python train.py --arch="convnext" --image_size=48 --loss="l1" --norm="rmsnorm" --hidden_act="relu" --layer_scale_init=0.1 --widths=[96, 192, 384] --beta2=0.95 --eps=1e-08 --max_precond_dim=512 --epochs=26.3 --decay_fraction=0.4 --adamw_weight_decay_other_params=0
Rows from block 2 of a small masked image model, named by matrix and row number. Rows with one number belong to one neuron. Each number is 128 + 32 x the weight over its row's rms, rounded and kept within 0 to 255. All counts start at 0.
After each neuron's rows are labels from the 100 images, of 14976, where the neuron reaches its highest value: "top examples" is what is common among them. Only what is clearly more common there than usual is listed. The data: coloured fractals of 300 iterated function systems on busy backdrops. In brackets: how many of the 100.
# fc1: MLP up (model.blocks.2.mlp.fc1.weight, 384x96), inputs 0-95
# fc2: MLP down (model.blocks.2.mlp.fc2.weight, 96x384, transposed), outputs 0-95

fc1.377 [161 133 121 119 104 129 101 128 116 129 120 162 151 117 133 137 133 136 135 130 120 103 121 179 129 132 165 122 130 137 134 173 158 126 138 138 145 107 156  89 126 101 108 171 168 132 142 122 118 120 127 125 108 153 135 136 142 151 150 121 126  61 128 126 151  28 118 143  98  78 141 136  37 130 130  95 142 140 105 140 149 126   0 135 107 156 146  45 133 255 111 122 155 140 157 109]
fc2.377 [142  62 108 154 160 115 134 172 149 122 151 107 211 149 149 104 106 144 134 149 116  68 135 147 143 159 131 123 142 151 153 190 207  93 142 138 118 105 125 169 127 163 117 164 113 165 156 125  97 184  55 141 104 114 127 142 111 111 144 170 179 112  85  92 160 106  75  94  98 175 128 137  65 183 126 158 127 157 140  83  79 121 182 126 127 137 130 145  72 163 148  81 110 146 150 114]
top examples: black (49)

fc1.330 [153 143 124 105  96  28 122 134 140 114 147 173  86 148  74 158 143 146 168 159 130 138  97 182 143 102 120 161 157 105 184 164 145 102 145 143 140 156 155 111 125 142 129 128 142 115  90 135 137  76 128 133 122 129 118 163  89  65 154  84 161 135 110 144 162  86 131 148  66 106 127  90 172 101 133 126 202 128 138  78 114 123 156 155 106 114 144 148  69 127 163 140 246  99 136 139]
fc2.330 [156 109 114 153 106 167 137  79 118 101 111 141 121 136 145 156 110 110 136  96  95 121 121  90 105 115  46 130 110 232 129 157  75 129 121 107  72 171 205  56 161 179 184 195 112 166 141 136 155 111 113 137 132 144 136 136 148 161 142 152  98 156 116 147 141 111  51 124 132 161 137 131 160 124 190 138 130 127 114 175 116 166 159 155  97 162 125 119 150  92 110 122 136 112  71 153]
top examples: red (47); black (27)

fc1.158 [ 94 176 133 111 138 146 107 166 167 114 202 105 129 182 139 119 138  93 117  98 134 118 214 134 151 154 148 123  95 127  90 129 186 196 100 143 105 147 158  85 125 105 144 139 205 133 100 107 129  98 121 138 153  94 123 135 142 117 122 139  89 138  66  88 156  84 157 197 147 137  65  71 136 108 121 132 186 114 144 111 201 107 138  93 155 142 108 120 126 106  99 110  81 111  88  94]
fc2.158 [121 169 155 153  91  32 111 193 152 146 160 129  91 105 111 184 117 137 100  80 142 148  82 122 131 185 102 119 109 127 144  59 130 176 132 100 125 183  52 140 107 127 196 149 104  64 148  97 119 108 160 179 152 154 147 130 144  82 121 159 128 134  73 132 115 117 115 136 136 104 106 149  84 112 115 168 147 164 141 146 136 148 119 123 168  80 128 136 121  91 168 177 173 118 111  97]
top examples: green (83)

fc1.30 [125 139 129 117  80 116 106 132 134 117 130 121 115 124 110 159 105 164 171 113 107 137 126 101 115 153 139 121 125 126  83 215 114 160 135  64 164 118 109  80 140  69 125  89 142 128 126 143  91 148 139 123 171 107 171 162 153 136 112 127 125 145 118 121 209 216 151 213  71 147 117 138 124 141 121 114 140 166 105 217 207 137  92 117 145  92 119 146 201 167 130 119 108 136 144 116]
fc2.30 [147  60 136  96  90 120 140 140 154 126 128 125 138 148 154 191  68  71  79 145 128 121 168 154 115 152 187 115 115 111 129 206  51 108 138  89  89  40 121 176 180 104 169  75 165 136 106 117 148 157 154 105 104  97 136 127 141 118 163 205 122  96 143 110 106 137  85 157 106 126 151 145  88 147 146 128 122 143  86 104 151 164 160 138 155 127 147  88 100 134 176 117 141  98 117 136]
top examples: black (32)

fc1.246 [101 166 126 122  79 150 137 128 155 168  99 120 155 147 129 121  86 138 139 142 150 133 180 131 142 140 106 136 127 159 149 167 132 201 153  88  96 117 186 123 109 108 136  60 103 102 146 138  72 157 103 176  97 124 123 128 105 133  89 113 133 255 140 118 137 124 133 118 118 178 105 138 162 138 135 107 143 152 115 114 136 118 161  85 183 103 144 190 144  56 141  47 156 124 114  80]
fc2.246 [ 89 108  84 123  61 128 113 181 139 159  75 126 140 108 120 196  98 119 116  86 140 149 141  72  94 106 123 129  86  83 114 140 116 156 163  45  79 127 175 138 163 125 164  73 131 112 150 131 156  65 156 141  94 140 137  96 121 148 119 113 147 112 144 159 120 143 179  85 163 138 119 122 141  89 106  87 131 119 112 165 131 116  60 154 168  76 137 129 184 168 127 179 192 106 146 141]
top examples: blue (45); black (27)

fc1.277 [132 100 107 138 160 164 124  84  71  98 102 132  95 116 112 129 144 147 135 120  67 125 143  57 149 106 164 110 104 114 117 115 138  64 136  77 181 167 130  52 129  81 138 159 159 100  71 159 138 101 179 144 119 132 134 152 127  57 108  92 104 130 142 157 163 131 117 148 152 124 105 132  64 133 149 101 149  75 175 229 131 128 178 139 155 123 130  80 114 148  99 176 138 140 153 118]
fc2.277 [172 126 123 125 114 118  86 135  97 173 133 133 152  91 168 148 112  97 122 178 174 102 124  89 140 133 113 122  81 133 149  40  88  95  59 123 137 144 164  93 116  84 184 100 127 149 199  69 130 125 180 138  78 100  81 120 114 105 128 117 105 114  87 117 127 145 160  74  95 115 139  82 144 138  61  53 132 176 119 109 134 140  97 126 118 129  84 136 130 144 188 113 155 127 171 105]
top examples: black (38)

fc1.195 [104 118 112 153 132  72 125 177 142 187 128 109 108 105 122 113  63 117 137 125 146  89 140 164 150 144 106 138 146 197 144 102 134 149  86  41 131 123 117 111 126 141 118 158  99 118 177  88  90 119 136 120 186 128 109  85 135 141  85 162 132 157 158  96 161 163 133 163 160  98 134 167 184 119 152  85 156  79  89 218 180 123  96 168 129 145 132 153 126 213 121 132  97 127 159 143]
fc2.195 [112 176 134 156  96 100 121 146 130 127 218 166 112 116 132 147 134 116 134 111 114 113 130 175 132 120  90 138  84 157 145 129 120 192 142 130 160 105 122 123 136 107 146 146 106  79  46 101 107 109 143  93 118 184 112 133 100  97 126 140 151 161 150 176 118  67 114 117  58 157 138 201 126 137 122 162 124 142 163 134 138 179 170  86 144 101 100 117  51  79 156 131  38 110  89 126]
top examples: black (34)

fc1.40 [162 145  96 137 123 181  90  95 149 136 127 134 103 121 160 158 122  93 152  90 132 122 141 114 167 142 194 134 162 112 136 154 112 119 187 102  92 128 124 128  66 162 120 134 133 163 111 171  98 159 190 129 136 127  93  78 146  55 141 138 105 162  73 139 120 182 119 137 119 111 114 142 118 106  89 152 123 163 238 191  95 156 114 122 144 129 113 160 101 154 100 188 162  65 100 167]
fc2.40 [138 159 204 118 123 147 114  80 138 107  91 148 183 150 156  69 176 129 151 124  76 144 160 100 101 183 200 140 150 143 172 134 132 119 109 125 196 115 120 114 156 109  54 137 124  69 151 143 118 145  63 124 167 136 131 100  83 132 130 167 130 122 111  78 119 119 107 144 122 127  65 157 147 104 183 112 107 122 138 112 172  66 147  44 108 156 102 112  91 122 126 116 125 157 129 160]
top examples: orange (46)

fc1.57 [173 154  96 160 180 122 139 103  93  80 154 127 144  64 167  72 161 145 100 129 147 126 131 115 138 114 169 158  90 140 131 159 163 164 170 121 170 103 133 148 123 144 170 135 140  70 124 114 108  79 143 116 130  99 168 144 142 106 130 122  96 144 255 135 164 122 106 136 166 215 149 127  92 146 151 122 131  82 139 146 122  82 110  78 156 107 186 148 166 143 129 153 155  90 114  95]
fc2.57 [150  90 115 186 107 109 168 145 114 152 166 135 118 129 160 126 151 101 103  89 114 148 144 106 138  92 129 184 106 175 136 128 104 157 175 140 130 144 121 191 120 129  95 121 119 112  99 121 157 121 200 161 130 174 148 107 171 128 170 105 108  73 119 176 131 156 124 123 146 142 135 166 127 101 171 175 142 182 202 134  47 111  89 163 147 129 181 187 171 126 109 157  39 120 130 107]
top examples: orange (57); red (36)

fc1.218 [133  75 150 114 114 148 155 100 108 129 150 153 134 152 111 152 101  71  88 183  73 151 153 154 102 132 115 130  89 105  51 192  82 134 140 141 145 123 195 144 117 127 112 109 106  92 124 113 132 131 112 146 184 177 146  93  74 127  87  85  69 181 106 188 147 194  68 173 127 147 110 103 147 106 125 131 157 115 170 134 172 119  82 191 140 153 125 118 167 140 127 112 152 164 150 127]
fc2.218 [ 49 112 127 126  74 144 143  70 126  99 133 108 170  56 124 168 109 150 162  73  96 164 101 107  90 152 150 158  97 110 118 109 150 119  95 158 116  73  93 191 103 175 114 174  95 101 113 124 151 118 148 111 130  93 144 113 137 133 150 164 156  46 153 116  60 152 123 160 163 156 100 132 124 133  91 103 164 158 192 171 108 132 138  85 199 122 131 119 117 102  96  96 142 113 117 144]
top examples: blue (32)

fc1.11 [162   0 158 117 169 115 108 100 161  70  90 156 122 149 105 179 121 150 125  52 131 120 136 113 125 143  97 166 155 123  93 128 144 104 129 103 125 147 120 212 102 151 182 117 142 131 143 144 144 143 118 121 147 104 156 126 137 157  71 103 113 142 161  89 200 130  98  65 129 102 134 128 161 136 125 123 102 130 137  84  54 104 136 135 114  92  91 178  91 135 137 108 133 113 165 101]
fc2.11 [136 185 175 130 125 142 129 154 128 118  59 176  80 151 140 159 121 132 139 117 175 146 140 116 226 151 148 104 176 111 166 112 143 146 113 143  60 131 114 125 143 158 139 106 106 109 157  92 183 139 119 191 119 150 109 130  88 178 123 115 135 174  66 191 125 155 103 112 128 122 117 138  25 129 166 122 143 131  98 140  77 201 121 175 134  95 100 122 129 131 167 126 135 126 114 115]
top examples: yellow (40); red (27)

fc1.374 [156 114 116 161 136  95 146  77 154 203 194 133 140 128 184 132 126 147 136 131 103  93 125  98 192  78  86 124 201 197 112 180 115 105 156 136  86 111 178 109  99 144 151 116 117 123 124 159 138 134 127 101 100  83 159  78 125 166  86 116 198  90 121  93 114 127 159 144 124 137  89  79 132 114 156 103 159 152 114 128 188 110 148  74 143  73 141  91 163 115 121 130 109  71 132 122]
fc2.374 [116 159  83 166 139 130  78 188  95 124 153 127 155 123 103 133 178 133  73 114  63 103 143  93  89 164 110  61 110 129 110 100 158 143 150 121 127 128 118 136 104 112 163 130 148 137  60 109  31  98 158 135 113 144  28 107 134 148  87 101 137  81 158 168 101 111 121 181 162 146 110 116 101 157  83 120 165  81 151 117 181 149 111 102  82 164 134 102 152 123 146 155 131 141 129 122]
top examples: black (25)

fc1.359 [194  96  82 128  71  88 155 120 189 128 116 128 118 136 164 160 109 101 121 149 128 140 142 129  99 138 142  84 124 116  90 146 127  98 206 134  71 138  89  89 153 124  94 121  87 120 145  91 112  95 201 130 129  94 141 146  93  72 149 107 122 104 173 119 129  98 161 187 126 158 120 140  65 123 131 134 160 173 212 170 142 132 103 169 144 104 139 202 136 150 116  93  97 155 172 138]
fc2.359 [ 55 195 115 131 113 136 167 180 131 121 110 136  97  85 108 219 150  48 117 107  92 208 110 154  81 121 132 139 104 170 120 145 125 171 151 145 125 145 145  77 129 121  85 129 120 190 109 124 154  91 139 104 117 127 142 158  60 109 139 178 138  93 148 140 108  84 161 119 123 132 105 116 123 107  51 153 136 152 138 138 125 128  99 121 115 120 151 113 157 135  63 143 126 194 169 130]
top examples: yellow (36)

fc1.103 [ 95 101 149 114 120 191 126 171  95 127  72 199 167 129  73 164 115  84 122  85  99 100 148 151 147 140 113 207 121 132 128  71 108 136 127 164 138  89 135  73 157 141 132 162 110 109 126 125 165 166 110  60 138 150 127  86 151 130 164 123 117 153 118 142  90  86 152 138 135 125 131 212 138 148  79 159  95 122  72 119 175 173 126 138 167  95 137 156 143 141  72 184 169 130 133 113]
fc2.103 [172 181  98 126  94  98 163 157 131 178 156  96 158 133 113 134 133  94  84 138 167 131 111 134 143 123 108 117 107 109 154  94 141  90 168 172 139 126 126 149 114 116 177 122 185  69 110 105 146 125 190 177  77 179 104  64 138 148 129  69  73 126 114 156 175 142 110 133 151 125 165 120 179 112 145 147 162 161 141 149 144 133 179 192 123 150  89 139  31 166 154 125 111 139 169 112]
top examples: red (50)

fc1.256 [176 162 131 135  97  72 121 128 143 167 142 142 137 129 197 165  34 154 157 151  59  88 133  81 149  90 105  48 160 165 101 125 140 103  95 110 109 132 121 128  99 133 135 132 122 136 157 179 147 145 130 115 180  63 113  68 163 136 122  90 105 126 123  79 103  80 159  66  90 120  64 136 135 178 131 132 143 157  84 107 127 143 108 135 133 128 151 104 117 110 109 151 134 104  81  99]
fc2.256 [107 153 123 152  82 147 107 164 103 127 139 131 111 145  71 183  78 161 130 151 103  81 124  71 167 194  79 159 132 120 151 141 107 142  52 139 169 121 141 158 107 147 166 103 209 140  88 119  87 104 173 139 143 176 133 119 133 107  77  86 140 114 149 105 125 102  89 154 175 167 142 112 121 117  82 101 125 103 117 114 214 117 147 165  91 148 156 103 156 173 108 101 151 175 107 138]
top examples: orange (31)

fc1.184 [119 122 128 117  94  87 157  73 171 106 101 123 122 122  90 151 185 121  29 168 116 137 112 165  95 199 138 160 127 114 117 158 129 108 132 169 150 107 136  97 188 165 132 110 106  80 107 130 136 140 106 116 103 109 203 185 116  91 137 155 175  46  94 146  86 163 143 157 123 120 132  97 121  93 167 137 134 142 110 102  86 193 133 111 132 138 127 180 141 104 164 112  64 135 111 114]
fc2.184 [ 55 167  98  75  93 153 114 108  92  90 150 108 142  98 157  63  79 174 122  83 155 151 151 133 106 126 126 147 141 115 168 181 138  90 130 138 109  60 104 140 132 206 111  88 107  85 184 124 101 160 138 110 116 119 116 140 113 119 116 108 139  60 192 157 140 114 118 150  93  28 100 123 149 136  98 111 100  88 117 128 102 129 128 114 128  94 143  73  84  94 119 147 142 100 114 102]
top examples: blue (73)

fc1.221 [107 126 143 104 107 117 122 127 105 147 162 137 138 122 111 132 131 150 156 133 126 125 141 241 161 121 115 109 141 152 104  55 130  41 122  84 142  84 139 144 118  75 115 150 123 103 122 118 116 149 159 153 131 149 142 158 124 115 157 155  63 208 102 147 136 136 115 140 120  79 125 124 136 160 115 140 136 114 104  38 147 114 106  89 160  89 106 134 133 124 150  97 110 128   0 126]
fc2.221 [213 110 127 103 125 121 148 107  70 143 191  91 131 104  80 131 121 185 104 129 109 136 140 103 116 150 138 137  39 150 156  92  83  72 141 135 162 121 181 149  84 107  89 149  96 188  85  86 151 150 129 119 167 119 182 139 166 114 142 112  97 118 147 110 125  82 144 171 139 122 112 155  90 159 105 141 124  96 126  86 130 101 150 115 111  38 118  87 167 145 146 134 119  84 102 167]
top examples: blue (83)

fc1.5 [108 108  23 111 130  55  39  86 136 146  85  85 111 120 162  95 149 139 110  97  98 127 167 164  85  93 140 112 103 141 134  80 136 120 185 123 100 147 157 178  78 131 106 117 134 124 106 108 115  96 162  95 135 131 110 119 135 147  86 146  82 163 151  99 157 100  94 172 138  96 141  67 112 135 116 156 123 123 139 120  73 164 146 125 146 126 153 102 113 140  93 152  42 126  87 152]
fc2.5 [108 156 150  83 166 135 127 172 153  79 159 147 102  85 163 127 117 103  93 175 164 207  81 122 123 163 101 134 138 147 131  39 127  89 146 131 152  92 158 104 154 125  92 168 135 122 107 137 124 138 136 154 155  77 159 116 130  61 165 121  93 101 166 140 137  81 124 124 132 162 140  88 122 210 173 124 110 125 125 114 164 103 148 192 122  55 145  90 174 144 110 134 166 164 109  99]
top examples: yellow (56); orange (44)

fc1.169 [103  84 154 134 149 135 226 126 142 148 142 121  95 102 136 133 132 147 115 115 155 143  89 108 140 114 116  99 125 133 139 103 119  14 131 135 155 120 138 170 180  95 108 110 116 137 124 125 151  90  96 172 168 140 126 124  93 117 165  77 168 139 223 146 136 145 120  39 117 119 173 172 144 186 110 179 138 144 142 207  68 140 106 136 133 129 133 136 100 139 163 120 120 129 129 102]
fc2.169 [152 112 195  58 147 139 129 179 141 176 121 145 158 117 166 159 108  96  58 138 148 134 187 108 131 120 113 139  45 104 151 102 163 109 136 108 115 110 122 184  97 110 124 103 112 166 126 106  83 199 103 143 168 116 119 140 183 120 113 137 133 129 194 107 116  76 116 118 131 150 134 162 126 136  94 137 162 104 122 119 124  36 106 133  70  97 105 108 127 173  82 109 179 134 138  84]
top examples: red (85)

fc1.80 [119 155 117 139 113 153 123 115 125  88 160 131 159  86 106 163 156 169 132 133  90 143 106 164 154 102 150 149 145 111 142 136 255 100 138 166 161 124 108 117  83 122 143 139 139 112 145 156 134 117  78 112 166 139 133 117 134 166 103  96  60 107 123 124 152 138  49  81 196  95 139 112 107 158 181 129 117  75 175  68 133 185 151 151 122 111 132 153  90 137 139 101 138  88  76 172]
fc2.80 [194 167 127  92 111 147  52 134 132 134  95 156 154 216 110 102 161 106  67 102 162 118 117 172 157 152 106  99 166 123 152 145 112 136 108 160 178 116 126 140 143 147  79 118 173 162 147 116  87 107 129 186 157 145 133  86 108 138 110 111 159 110 124  88 157 121 185 130 102 139 123  96 193 159 179  91 148  96 122 142 135 114 137 147 101  78  44 141 130  79 120  80 146 140 172 116]
top examples: black (53); white (30)

fc1.247 [125 144  70 118 143  71  76 147 136 121 127 106 167 139 159 134  74 114 153 126 122 160 155  65 102 139 145 125  95 126 140 110 127 119 139  71 104 114 121 143 148 148 121 169 159 143 124 104 130 130 168 155 123 141 115 100 116 112 121 125 146  90  99 126 131 136 104 149 141 147 119 103 126 102 129 168 168 107 155 213 145 108  58 129 158 117 173 157 133   0 199 103  39 114  89  95]
fc2.247 [127 150 142 117 153 104  46 171 168 142 136 131 121 169 140  81  57 174 147 180 148  87 115 169 150 161 147 121 186 129  96 125 162 107 103 156 169 105 100 159  98 154 124  80 123 107 178 128  96 140 154 133 125  79  79  82 128 105 125 187 134 127 142 112 167 180 129 147 106  82 114  45 132 186  93 136  91 160 166 145 111 133 174 152 115 140  95 142 118 111 163  81  88 135 150 109]
top examples: yellow (31)

fc1.213 [116 142 181 122 128 156 141 131 122 113 135 122  81  92 153 124  31 146  83 111 129 163 138 127  93 101 111 139  98 170  88 110 195  90 135 104 100  86 113 146 139 113 110 144 103 135  68 158 122  95 109 140 117 156 158 148 164 123 227  96 100 174 143 134  88 152 107 109 132 135 130 166 150 170 159  67 162 109 157 204 140 118 175 114 118  82 118 169 112  54 134 106 116 108  87 115]
fc2.213 [ 97 136 156 122  94 127 149 134 135 121 105  81  89 103 119 183 199 123 124 111 125 135 178 133 105  76 138 151 129  29 125 100  97 123 161  68 161 130 105 148 161 161  89 129 119 118 133 152 151 101 197 144 127 169 185 141 122 168  99  78 126 115 147 124 130  94  90  86 164 150  71 140 111 144 167  80 162 145  78 101 182 105 138 102 163 104 137 183 154 162 118 168 145 119 152  73]
top examples: blue (54); yellow (27)

fc1.134 [147 124 178 204  90 148 192 126  71  93 146 141 189 109 143  74 130 145 168 187 128 161 152 113 138 135  97 106 122 136 148 146 131 107  96 108 151 133 112 100 111  19 182 167 141 110 161 140  91  68 152 119 126 153 145 173 151 128 188 151 130 125  83 176 168 160  79 186 136 110 113 166 123 145 168 121 131  84  87 113 132 178 133 121 138 114  90 150 149 148 142 136 126 138 126 121]
fc2.134 [140 152 113  96 125 189  92 103 117 125 126  91 149 132 150 169  83 134 139 100 145 156 203 132 158 170 118 127  91 129 123 126 129  42 156 126 143 147 126  78  81 142 155  52 131 118  98  90 146 143 141  85 153 144 133 121 152 204 117  89 115 152 192 122 116 202 214 143  66 171 147 135 114  89 158 133 125 114 113 140 113 166  71 138 121 135 104 113 107 107 173 110 133 152  94 139]
top examples: red (63)

fc1.122 [114   7 135  24 127 156  88 128 120 116 132 128 115 104 181 113 107 116 147 136  86 144 163 146  60  82 169 120 136 134 125 141 166  79 152  99 119 128  85 122 161 113 147 121 151 109 138 102 138 162  92 153 151 143 112 108 138 150 102 163 123 143 178 101 131 138  61 210 133 146 191 135 150 118  94 150 103  92 104 159  58 136 130 105 123 132 129 134 148 152 135 139 153 113 166 165]
fc2.122 [123 156 139 152 132 146 133 165 112 116 146  86 114 117 133 117  89  53 128  77 123 103 133 116 190 141 119  96 148 126 159 116 152 113 183  79 117 113 187 137 156 152 115 113 100 150 123  98 123 176 112 157 106 114  65 180 130 139  78 104 104 183 137 164 150  85  66 143 102 124 111 185  92 128 154 181 129 170 142 176  54 166 134 136 155 186 117 101 167  49 103 151 133 100 121 143]
top examples: green (87)

fc1.113 [118  76 121  67 161 169 195 146 153 130 213 130 118 142 155 104  93 121 114 170 103 111 125 129 143 158 138 179 167 106 120  94 119 152 151 119 147 159 173 111  48  77 181 122 151 186 148  79 126 122 136 165 137 159  97 133  77 147  87 121 169 108 122 114 113 159  98 109 138  81 146 129 150 159 129 164  50 127 111 153 173 147 124 118  91  96 127 158 143 149 142 163  52 105 146 112]
fc2.113 [118 135 133 118 122 129 108 129 103  90 142 110 158 162 107  99 102 168 144 155  84 126 167  54 201 143 129 156 121 170 148 112 148  72 112 137  65 157  84 147 206 177 134  29 114 111 170 101 131 143  93  99 134 122 100 129 128 139  88 117  90 155  85 180 147 120 146 154 121 155 134 149 150 120  90 135 135 127 144 208 154 166  85 142 151  80 158 108 115 132  85  92 113 101 174 111]
top examples: green (49); black (26)

fc1.264 [103 108  39  87 160 105 128  96 162 132 160 125  87 114 142 108 135 116  99 121 105 101 135 154  85 110 161  88 147  98  42 137 125 118 111 141 164 116 154 167 147 114 151  93 141 148 108  76 126 142 107 137 175 112 108 139 176  70 185 115 188 124 105 132 110 140 163 138 150 104 138 241 142 132 141 103 197  83 102 174 133 118 124 126 151 132 175 140 137  64 131 126 143 113  82 108]
fc2.264 [ 71 180 180 114 142 124 126 145 101 124 186 112  94 153 171 143  73 160 127  90 153 141 132  48 168  93 114 114 115 123  81 101 114 101 108 146  79  89 134  82 126 141 118 106 103 164 189 119 165  86  98 129  77 150 178 166 104 114 142 152 111 130 137 144 140 149 153  56 126 130 108  94  99 162 178 154 138 149 129 178 126 187 134  92  47 121 141  89 108  97 145 152 122 148 175 116]
top examples: blue (70)

fc1.162 [132  36 114 154  75 129  86 153 121 146 147 106  86 149 160 117  39 141 123 138 101 113 141 120 106  86 168 114 151 137 152  97 202  78  86 109 115 176 155 111 135 147 155 150 142 171 151  85  98 114 123 162 170 116 152 109 114 126 124 129 125 128  74 181 131 107  69 137 130  93 144  89 131 109 109 156 100 128 113 140 148 133 133  57 224 120 147 207 147 130 101 135 126 140 135 149]
fc2.162 [122 132 123 130 119 147 133 193 170 155 136  90  95 164 132 122 116 112 197  77 160 109 101 158 146 137 155 156 120 144 147 160 102  92 156  70 114 109 163  97 101 176 151 155 154 117  56 109 119 137  74 195 107 105 147  91 149 120 156 158 138  78 130 172 122  70 107  98 110 134  80 106  83 129 115 104  90 131 125 159  99 145 174 102 172 143 185 136  97  65 145 169 189 164 168 143]
top examples: yellow (38)

fc1.335 [120 130 108  62 164  61 158 129 139 171 171 147 150 142 158 128 113 142 109 153 136  87 215 131 164 147 128 142 175 163 150 117 131 184 165 123 121 131 155 176  84 124 126 177 154  81 126 179 130  46 133 118 116 147 132  83  99 125 205  95  79 147 175 136 124  82 166 113 142 171 110 143 130 133 144 147  58 111 114 121 156 158 153 189 117 121 170 134 126 121 135 127 127  87 100 168]
fc2.335 [108 154 127 186 147 122 170 124 116 136 184 104 121 131  97 129 162 141  86 121  36 117 139  92 200 139 127 199 129 196 176 133 157 118 133 109 122 117 111 139 164 143 141 105 136 170  66 127 115  58 124 121 189 144 112 140 140 123 152 148 122 140  85 131 130  83 106 116  98 214 106 110 141 101  77 116 121 153 138 135 131  49 117 133  98  98 141  99 135  72 126 149 102 102 144 184]
top examples: green (56)

fc1.84 [156 145 102 121 169 124 128 128 107 102 128 159 132  84 105 121 140 116 171 111 162 149 101 159 138 114 141 119 134 172 119 171 130 163 147 170 110 155 205  85 151 131  90 149 103 104 130 139 194 178 136 178  86 143 140  86  98 139 115  78 142 134 158 110 122  72 151 170 130 137 129  78 102  71  42  99 179  64  62 110 154 125 129  99  82 132 110 138 176 134 120 144  72  88 167  98]
fc2.84 [186 100 107 110 124  98 146 142 151 102  94  79 139 124 142 143 118 133  91 143 107 179 142 115 120 113 107  98  66 170 152 106 151  95 175 155 178 164  97 159 101 157 176 152 119 159 181 115 128  61 151 122 157 145 136 109 122 191 152  91 170 117 121 155 115 103 143 136 111 111 150 146 112 111 160 196 202 179 193 176  29 129 145 138 150 151 123 116  97  97 107 152 109 159 115 148]
top examples: green (26)

fc1.51 [ 43 131 137 140  89  97 119  47 109 122  86 141 149  84 142 153 148 163 112 147 134 176 140 152 127 166  91  60 128 107 133 148 142 131  86 161 133  49 183 122 128 129 115 165 151  96 170 140 130  66 117 116 137 147 152 161 122 144 180 147 159 114  35 146  90 112 136 125  97 110 126 148  82  90 171 124 126 109 138 135  96 162 143 124 114 139 133 142 143 142 221 154  80 140  99 140]
fc2.51 [148 150 156  80 168  93 161 165 140 186 121 131 127 159  88 146 115 158 155 118  70  96 143 149 125 162 175 125 179 113 120 109 128 126  93 122 158 198 131 122 158 169 102 159 162 104  94 146  76 186 177 137 145 124 155 153 174 126 141 137 156  96  94 111 176 127  74 214 150 150 125 187 146 115  85 169 131 133 141  92  89  98 153 127 141 138 122  92 150  87  93 188 108  90  92 168]
top examples: blue (99)

fc1.231 [144 192 107 214 130 121 114 123 133 107 118 124 165 208 143 124 109 149 136 123 112 122 112 134 165  77 145  91 174 148 117 127 134 121 137 116 128  99 116 130 225  83 141 142  94 145 107 151 148  97  85 132 127 133 158  97 106 186 162 147  63 135 196 121 116 117 120 138 143 177 120 113 158 142 140  97 252 132 106 136  97 122 149 130 134 128 105  78 188 144 169 130 141 102 131 118]
fc2.231 [166 112  59 156 124 111 135 155 103 192 157 142 128 136 137 139  61 153 104 106 136 142 126 112 148 151 152  74 163 118 120 109 130 171 130 175 145 106 136  93 102  62 163 183 131 129 105 146  73 183 161 122 135 161 158 190 136 121 131  90 179  84 170 111 119 115 171 150  89  85 160 113 111 159 101 150 131  90 120 171  99 112 154 136  90 167 122 194 150 115 167 206  98 135 151 167]
top examples: red (98)

fc1.152 [157 190 117 109 131 117 107 189  89 123 165 104 103 107 149 131  64 160 130  95 124 127 131  57 159 139 160 117 147 103  91 197 142 114 123  85 143 131  82 140  68  95 169 173 128  97  72 157 172 120 176  61  97 111  74 147 132 111 147 187  61 101 182 121 159 122 127 153 120  92 162 122 141 112 137 166 143  89 107 132 124 143  84 124 128 132 167 125 134 151 166 108 124  84 184 127]
fc2.152 [146 110 104 179 131 147 185  88 139 182  98 144 145 187  87 136 178 118 149 153  89  81 102 132 170 113 117 149  20 125 155 140 107 150 130 122 145 100 139 115 130 132 183 107 168 152 170 136 125 125 159 151  80 156 108 102 147 151 142  92 111 134 138 112  91 142  43  92 157 159 129 109 144 105  72  79  96 168 140 168 131  87 180 162 169 148 129 121  85 136 165 111  92 155 107 164]
top examples: yellow (38); orange (34)